python train.py --n_mels=64 --hop_length=160 --encoder_weight_standardization=false --encoder_patch_size=8 --encoder_widths=[256] --decoder_norm="batchnorm" --decoder_activation="silu" --decoder_blocks_per_level=1 --optimizer="adamw" --learning_rate=0.0048 --eps=1e-06
Rows from block 15 of the encoder of a small spectrogram FSQ autoencoder, named by matrix and row number. Each number is 128 + 32 x the weight over its row's rms, rounded and kept within 0 to 255. All counts start at 0. Numbers have three digits each.
After each channel's rows are labels from the 100 clips, of 14976, where the channel reaches its highest value: "strongest on" is what is common among them. Only what is clearly more common there than usual is listed. The data: phrases spoken by 400 fixed synthetic voices. In brackets: how many of the 100.
# pw: pointwise conv (encoder.blocks.15.pw.weight, 256x256x1x1), inputs 172-255

pw.22:136163142111104115135148133071139145163128104123128146146137149138180136146110118125169125114132171128139136132133160164156121140143116154160127138151101165137175125129158174182076156154141155046068000142159131156143135112000153153156130149177134126128
strongest on: child-like voice (58)

pw.240:147142121055138127000133123097120157130120122115093119120169128103171150114105116113121132139120121106127146142127126128128133118125110129115099119120093120149126106130116125174086152112160113098063079127110123123137106117082105132123120134140110133090
strongest on: pink noise (67); white noise (30)

pw.86:138144126138162142160122122115130134140167145119163140142154081175113169103131218179105164131078106173164075149127087100099141081172207097101172059106169103143112123103096101131164120091070094155165162019096160095097101176160093089104098104110083117148
strongest on: fast speaker (45); clipping (39)

pw.51:127118138109135119080130129112134131129133091137179130129120131122136149137164115098140063137170139115101125165097129145147155132154138149147114153148117135159140104166137129158118142141137142130107121183136122138116121173121140144135081191143131162193
strongest on: white noise (35); pink noise (34)

pw.68:122099110135135133114106106104109121105139127104142111115138092171100182086146178163059159170135059092160075150139040063074140057081083076064163102084162043150058133121057042142158092066104065145162157127040122050082011139156061091066116103066045156135
strongest on: clipping (37)

pw.55:123123147114141110138136135139154138135108102136167152148113132110123120134166120116160069146151165120112129157087156160145157130153156140166109143146113159144159132142161154083110151158129155110098104149163160150132145162105162123146107141158139137189
strongest on: pink noise (56); white noise (34)

pw.241:131091105024136163172105099153106154097145171109106103109133127128135138127139172146150157152126142194124119129135137138132126076150160132143127093131130130132136091123153137145133113158128162131127131104135121104116057060129158123124048081145058144107
strongest on: fast speaker (53)

pw.36:119157159127086107187148152090159149174109065131147161154120125111051117118118139142089112122137089090047107136119067103104117105160170115098104124115109073119100236143065062065099170071140082104068076144057158114172117078076062094108161124102109131153
strongest on: rumble (41)

pw.64:126116101131131136153097099084105121096131132107151109113117127177083174082153199204073188132136070105153065122134033065075115078111123078071173114083162045138072147110063041124151074067144072146161157104045135060077046142158074087074126061069070147141
strongest on: clipping (37)

pw.213:142120139148110111099153138134139120160123097139150133131088154044103096126113184072089110149140097172027101118120121102112125106212246123100050135124086099134102159151081122077103153099130094112060116142099185105157097093077077143110107142108105146134
strongest on: pink noise (62)

pw.221:108109110138045120108115114190111086115116095121138107107011119115178120112135154117099122148172097092107107088167101101104090094110099112104108143110118097184096082154103093159121115105099105150105118172098060097120070148101103113102067110099091169139
strongest on: pink noise (61); quiet level (61); white noise (35)

pw.229:140096115139133132109126114133114117127136144167131108111069105107163083108136105132107126172129105161099115043123111103098136068160135097113094120104099102184094143126119102100096068125118122138078093148117080082093000096075124098096111173092047153109
strongest on: pink noise (30)

pw.0:139118143140122114131142142017141126144124124120120140142113119105013091130089137127139123102101138125110123101137136126121107107116120117128106112124103137059133134109143134106096109141113140128094096118141130110123102122094144126118143124130102114071
strongest on: quiet level (73); white noise (40); pink noise (40)

pw.143:115167136111107083178140117097123139158124041189156129130190137131107160137093123126155111101150157173091132188100152148143120118191186146153126154145133157133155139137151155158129123147145148009134127167158104136118093104142154129146131169151113128129
strongest on: rumble (37)

pw.140:102106120197162067096126109153114065113095075114102106104171122112158170113119103099093007144151098142108152162143135125145167111082065153115124145133132106169097193153082125120129140123169112143134138174111116118109085205127086152132060191125100140117
strongest on: thin (high-pass) (32); mains hum (31)

pw.33:118098113115115126112116094092109118107109123078116107106147086141118191073098132132034136179139039089128094143134055062082114074031000084061137095080146040148038090114045031176150087071098066141147148166041052067083041086152056085076130127054073137110
strongest on: quiet level (74); pink noise (64); white noise (34)

pw.184:159130121000175131133135129187130165132106130111084132130142176098183154126108114107126125144100118000147136113111120127135132145119124139108089093129089112162120069129110126165090171116149114118063082099104185131164141161070104165131122113137144125088
strongest on: mains hum (33)

pw.150:132116132069132161111135130163130137138168162119100133132133138066122141162124074103188057126147181229044117111154177160141105070120105134166085124152095168105170149145194189141097102185139189112073083155170149112115040175067183145134091114174048156095
strongest on: quiet level (59)

pw.114:122092097130150147108095097096101111095143148082156103106157098154107189082152172142077177160141075111139069164144058069078150065080071083073154083085154065154079188132075070148153099074103079148156157147064129065077013101159074094080181112076052161145
strongest on: clipping (36)

pw.126:117062112143112141100103131101128110080147137092172122129107108147068124080164114128052125124142045124140097129131052054062122075104116063056172143073168046115041159146058039116169113059049060169188193132053081053108072154193063079057110102041081144161
strongest on: clipping (36)

pw.71:109100108085172137082107121119114083101139131056112110111122149125133103143150127122124110130121125128119123137106132118131150125028019142124124118140127134130127079112130134106124149128133127122116120075138138125151119157114130139130113106125126114153
strongest on: thin (high-pass) (41)